From a checkpoint of a small image classifier.
Training: soap at rate 0.002, 5500 steps, held-out accuracy 100%.
Rows from block 5 of a small image classifier, named by matrix and row number. Rows with one number belong to one channel. Each number is 500 + 40 x the weight over its row's rms, rounded and kept within 0 to 999. All counts start at 0. Numbers have three digits each.
After each channel's rows are labels from the 100 images, of 14848, where the channel reaches its highest value: "strongest on" is what is common among them. Only what is clearly more common there than usual is listed. The data: made-up waving flags.
# convs1: 3x3 conv (model.blocks.5.convs.1.weight, 96x96x3x3, each kernel summed), inputs 0-95
# convs2: expand pointwise conv (model.blocks.5.convs.2.weight, 384x96x1x1, transposed), outputs 0-95

convs1.14:519537441454464493435508505408477474486464541516593434493507550503541506509516557491542571446478511509518457532533555538493511539500498487526514567451481453515517497404499514527585471515434462472504548495556464463506468534541577557530527521566516504498417433575504493446500480481502530511
convs2.14:455572478461526471516505462469473457567487448483523465476500554463459457541459561491502506555457501446441489443455497526536475536495485519457454533495468498441511494503525484492442449478418354587529512491475447496479552507512507476494532546505512487461485444611499463427491526497524532469
strongest on: ring

convs1.48:498504486499466524458484496525532411565487515457603501515542500548493496483457511515480542467469516441472461547528427449473558574464412495497543485420516503467509446549461493554558521506539484545573487484531497447419509482503549555412519504491552545467500490517549489494538429477448485490
convs2.48:523469474572458489490513576533482435469495542474545520418534493509453444562504450557491562418465485462460548460452573541530509446447558527522551467504491511461421463560494538519438542549487512496429519463459515488512538545448463535471431570547531520511457437499525488506479506465564533549
strongest on: crescent; ring

convs1.25:526482536516586430545397497530589570417538465561524526481507412516501537451514587490470569549507510424456500486512467466445493454525481464477511477425480542560487453482479466519449508500492481492510494529535427512529478474517494489516502451487470501503486544445437478467495495537563495539
convs2.25:530489468506464454469544461464452444466526517499597502439483499506492496461518509391466538501472448509581454491369471541463517495492518487538551540431525448516513498459393479538471552499525539531537515457555495544498475540456530439492520474461479551457462459452457591510504489444497533502
strongest on: ring

convs1.85:550497492488537527537497530468503457516543488525537526506483543485419573503531524410513469532537478486419560491534504501439547563445472469444471532489489476390518479469441466476456561457556530481525561560572516503423496478484456530535521522468550571488521506534470501494458421523551487512
convs2.85:544482420512509481471507501499517502462520468478552519448531541477506514406543578471495435482521480537497530423496435501484539517468536521469484577543516424563492526474501514499449503438473542442441490549530430482497509396513524547510541572484462579496511449557448487483441509452504560472
strongest on: flower

convs1.52:506505496478508521506509442527489472485448556507530519530505486513520515493525488461562491472501587536604506483485454500454526481564518508516511566516514450437578500487505496598511488464487485492473558465465462411556553508512509534523406500496440561464439546590530522508515587525462569527
convs2.52:560511471451570529524479501514463484522489480515517475550481508512530522522527573560495476460518474442507515443491457476553558479497480466518482499556488515515568507479515512532449455467539564468518507547525463561478459533465486500451531509484420531473472461491495451477495470457488483493
strongest on: rhombus; saltire

convs1.72:521549490492491499498475436514521524471540520492531475521480443439468455438448506480444438541520454510611516555493514489571474525467453481504505495422504554477544433597469506511441439481515511537602521458567525529408515494474475450480463484496503513533484482442456487546507439450517495500
convs2.72:502444471542486523520567459466472463527450487489487482489548484563484491495519460514466475497518426446551480453501524520430498573388518480459475519429503466491511495528559549411497521495460504507465475465491464506491475490450460469470429475528539488510495501558519487500475491453580495538
strongest on: flower

convs1.32:545445448495446527452493437425488529487512506550442429559490518478486490505533504434493537477428481556573519514472513484464549463508520526479532540478498508504482482394545494429488478515523450398525490548540551502456463477479468443462470466454468481503539487521482461532503455484420405539
convs2.32:519498480540472488486495529461468544571499470430487510555575482475458557489505483462478466477475512484575460482473475455637441510568491526483453472497525501463439388492482527484484548510487503509498487527526516540547550489497478487494506516507484509526566495423557484524554495463517524457
strongest on: star

convs1.92:476516497477507496484424476566493464418546548513502454483529532479508458467412503463480545481448454513493471478519539456468583537502439463516432491449528488541420440466448479488546467496526484478510505486505511526447534471423520441554514579427519517467532557468513457477528431541509465416
convs2.92:527469517556523487579459435483478523505548505520520547489483526530499469488504486478519467494621468469466537537479449552542450452484518523456571496444445509580456487461480458437567486506507430493509608433514534550505532533444503571480492474464481471441563484417496490568459454500458460541
strongest on: gear

convs1.41:510523515508513548497450568532526533459502578599468474497459508472469470465525451464520510485487463517466461436544508477490514508569456481573454540516501567476466537476564572559484500506542449526458487474502410556449482504510534490450472508589549540469488451500619483453542525497494502527
convs2.41:472475441498439505486492453518540431464485472487560481606549515493464467459443478488466489450439441462494442460542476485529536478477457439479503450481445490464500492490444511467476480465515474537477458383449469486464479418494506507455533495449548485475524460501535465460528526528506483500
strongest on: quarters

convs1.58:486549481492501541471484480524439516481544519533432530440451507480452528515457483495463513575467488571436486461561477508523506462465513490569423531472506504470473478505521539415481533447565474482538438534484552455541437526537507479464478448505546498421552491543397481533520485409516447483
convs2.58:560435492480509484404456513484503520502478503438441558469465506424520466578428519481540457445521447463498494479522443555521516486451475524492444515465489478503474515504480462443533493505513505506542573496427489503606514478530520468479476527575460474518491467479505532459486537512467451444
strongest on: star; three horizontal bands

convs1.17:458504522474494445515477436502525525428484528440504565514484465500497431402441458439474508513420540508443438495486498480446466518494432517544471532453559512473482465534497484456464562429465494464458490519439460443573521490486522497515571432542501489520511569503476560446478465518514544548
convs2.17:527498522514443509515452487502540510465456512474518494456526451549516461526484534417543564580490428468517517547506562456534468456470434444490557432434455555465548463490574450494527527512529484484531471471456507517470473502487478429573460486481409488514534558575433578602509470505471463445
strongest on: emblem: no emblem; saltire; triangle at the hoist

convs1.8:449528516458459484469480461494466488417452557501502481473490448455486400444542412529434478470420511460480484484533511490536574514508496513455483451476494506477503555448481469484535463444529507542487606500486463450463533442465458449479506498475519569463508521463581458447547498502539551460
convs2.8:484479522525501618463480534541470452495582471537534533462488521561518496396580480431495528501476579555550542505586517480557529532471553538545504462517516533503482547487508466489514451526474441607580506457428531457442511487480514521482497461519461472455519526453487461462534515468534534553
strongest on: border

convs1.1:512473501513479452457486442530528474509451495463544491543432467484510465487507445548566474514461449481492525413559517471415501499479416456469486499460576479488504470448492477522435463513412516473469476442463422466474473486459520502546443511568484484388479523507490551484460553484445541520
convs2.1:490464496474488457493463419453540490458537483517565521545514482507471483509490447546514488479531499527483530484534473426480537507544516461522565465450464478488535466477565562603549538478506504431434493478576444484493519466463483515543498522476545565491462511483486512563501466504441509464
strongest on: diagonal band

convs1.16:540463496460544443471479462432507475589558572575486503484522461473405464484503569521435514445465461565548503552481511474463465531549462510469480538509514541498500400461491507488510582525606466489459480507467487531499513514517450499503486520483451510541489514500525549501463463453577489446
convs2.16:503511558560545506503502535564529421526487563540506521448467575502503527574472549495459476492479527550481504555516466495563493520557530503504478430494431529467521487484576454509543481532488508573531454484467407474516471538483507546486522526534444515504484488462461570472436488492576526540
strongest on: upright cross; star; offset cross

convs1.68:468468489492476509496522455526437444483549473552520457451471535400554555465457477434474518495529427516510506505456462464565524547452420443455429473434472489543446585527488533458512487457467482470475468471452486572502507470517524476480517505448593514539419499517493470478553482489493529476
convs2.68:504489553424496536504494555559512540495516475525492485458458531481476494475456495470495505516507415518471529421556569502482473481458511506529512473441503480451439469519590543499510473452548496490439420522470524507552464489512512592530564499540535533484516555531491548488545567472522462457
strongest on: gear

convs1.28:484511491515485501486418569510490537512482457564439469495484556501506438470521575432543468439488519486431452497532421473513489431518535518582552511516564513552487458485479484441481489497531462479529496508455468542508528503498526457429550494535525441448505536437496447460528513504466431389
convs2.28:489521460441504523548492495504501490528497583511483527579573505500476505521494452512430555474547459441539566529514437475425421493475503444457453510471540544473532443490432475532514509492537510521482477503516526477466516510555509497500540478434532565519564483475489488470459412564475449512
strongest on: circle

convs1.90:443544492506428477459528449525463437477509501510460402558609478551495431525503550547540423510491442509475454436427510497543502550493432506494539435486518484494508520482491517505448506530507487465531526452443505510464494478483525492554479452505579520476463474469573431499470485472496587499
convs2.90:504452515430476530531485428548533516554549457544425494494427458484426474511461503468455510495514519452497528552499469492460476541518540570507444500564436518483468516516521485446479444495495490534530444501517496503520506508546556583515510545529515482471482526540470460518488511549564531472
strongest on: circle

convs1.64:499522573550491445474482507468465495492537451486574446528562478528481489510518582544529508479529534440492524548526562478486467548521533477578546507397544521527538478520504486521552515442551459562554477495508568557453486485495432487502476482512571533495474415489535480488496508426561423501
convs2.64:497553440474516464459449491473459507492502486513530500462506491478558457462573466449542559494491526529625526563465481516475528499443517400530498493511555515491480507522512424471490402477496554452556457522525417497452497499466472494448450486531497477580522496469483469481491498498481517514
strongest on: ring

convs1.5:583429428478408554493401513509491537521502522519533500465518550451459574485487609470512524535474521451490568544536440491500557486537486508515494458537488510470512489475453566496535546508486471513514510495504428485467558509534528521516524512482513518569539507581480592514479446464463528542
convs2.5:539471475537474483558530490487507477496473533521452486488438512448538499428441487563515487507478524440519463522497455498537428491464476489499488503505445539485517466506467503458519457465497517484497505535462441470502527531412472493560528473516521550526512474479491479488475593446474455425
strongest on: many stripes

convs1.26:481481438475415467421497452477512486501458496444544436523522482549502527495494536455511485456525489504524541434495547441500424455459469501451538460492479450427497435473475560514489560430484480500520492497608455479515440504470514466450479500484384512466559477498486505446538481433500516463
convs2.26:432579505493533541513539545545488583520561498548451533452512451504502410515545534500561473518555524505562477478539541560451560485462593538499485492527425508551484535494508507461504486505433608557488542547493435566471507487559441470528495521538463503496496543565520491495531494460474463492
strongest on: rhombus; ring; triangle at the hoist

convs1.2:465465467487472497520501520513544459486517566495491520503482574593526566486466481532448469460465511497528477480568463395476491510491501502431506564539471535543547547474503467476549497469532513494502548463484626397453462576550454528456556479463515462490418496517518492493529548491511498491
convs2.2:572503529514589473425436533477476482513490533432518502515469529505408537520519517482471567497478471493532459483469519526567513543474495465481494488528430467480504405471505457520483446546461599454521484472521506462516496442521430438499555516591465512459482455431469472476513553495546455518
strongest on: ring; plain field; circle

convs1.38:516494454429547510473480493431498563437470582533490553494518525481461507481530493509487498483457504498501465458513518507507495544434559513543511547537564536455493445438526553502537584459529520427468527538526535489462506552544456485537559558515493620464512476586549461449537490499488542449
convs2.38:516554498504554454527428548541488445541461479496453487489480478479546520549540556527576561509555468503500469503508504459530523509543507485589534486394536555460482497523466425496524495585506469437525510484621507518558477531481501491430522424559553472444471534504474490485487524539468529533
strongest on: triangle at the hoist; circle; ring

convs1.73:457502445520465515494483461533492507524547562508345436525444518555502465516482483487548540447502413500517443556532472523442495484492519505450561453469499580549416502482549437515479556495559508464477509542446546528478482460495513484473482547480484511513510440521499455537497430525488506445
convs2.73:454556541513472511508513519604452548595531567502513492460443510484468526528520512467443548534484539476527523484485502519429555534565559492513523494480522449524496482500458436447477481483498518536531445538566454487500579520521514533447481509535482493482444542468489502525613500491506480516
strongest on: crescent

convs1.42:522494465581498483487523459467555499481498463505496520505448543487406469450418522481474455566449449563481566516459497485485516559494521510547540431466445526583493512474518494539527491553513535477514502467472465474507517473536501470456495536438461466502412554534595516539570439473494573535
convs2.42:508513461542527529417511529443540444503491535496525510482438537479501405524486492480480541502483527498556536435431499523505560426491490554497466508482460509461454526540454400472461568512536394548482518488552474519488466447470522482471490521475488482581528465541467499447491500482512533426
strongest on: flower

convs1.70:545445516504490517571407541492459494493515493535491507484481490529463546466514547533522523467470518498418524507568530431450508503614511542541483542520484495512531463494468496425488544521493511476585542572428517481494492489493461506411524455532509542489510591496524573450605504502492477481
convs2.70:456617525458433489586466448486536499562500464425421510500533528511506471503487516477485483523521442449510528508485501493463488478576509477473450466488491496540566461498499540436520513459490507491423498529528556488526533518462466472563548563567411542466509464486516458528480464438441489488
strongest on: saltire; flower; triangle at the hoist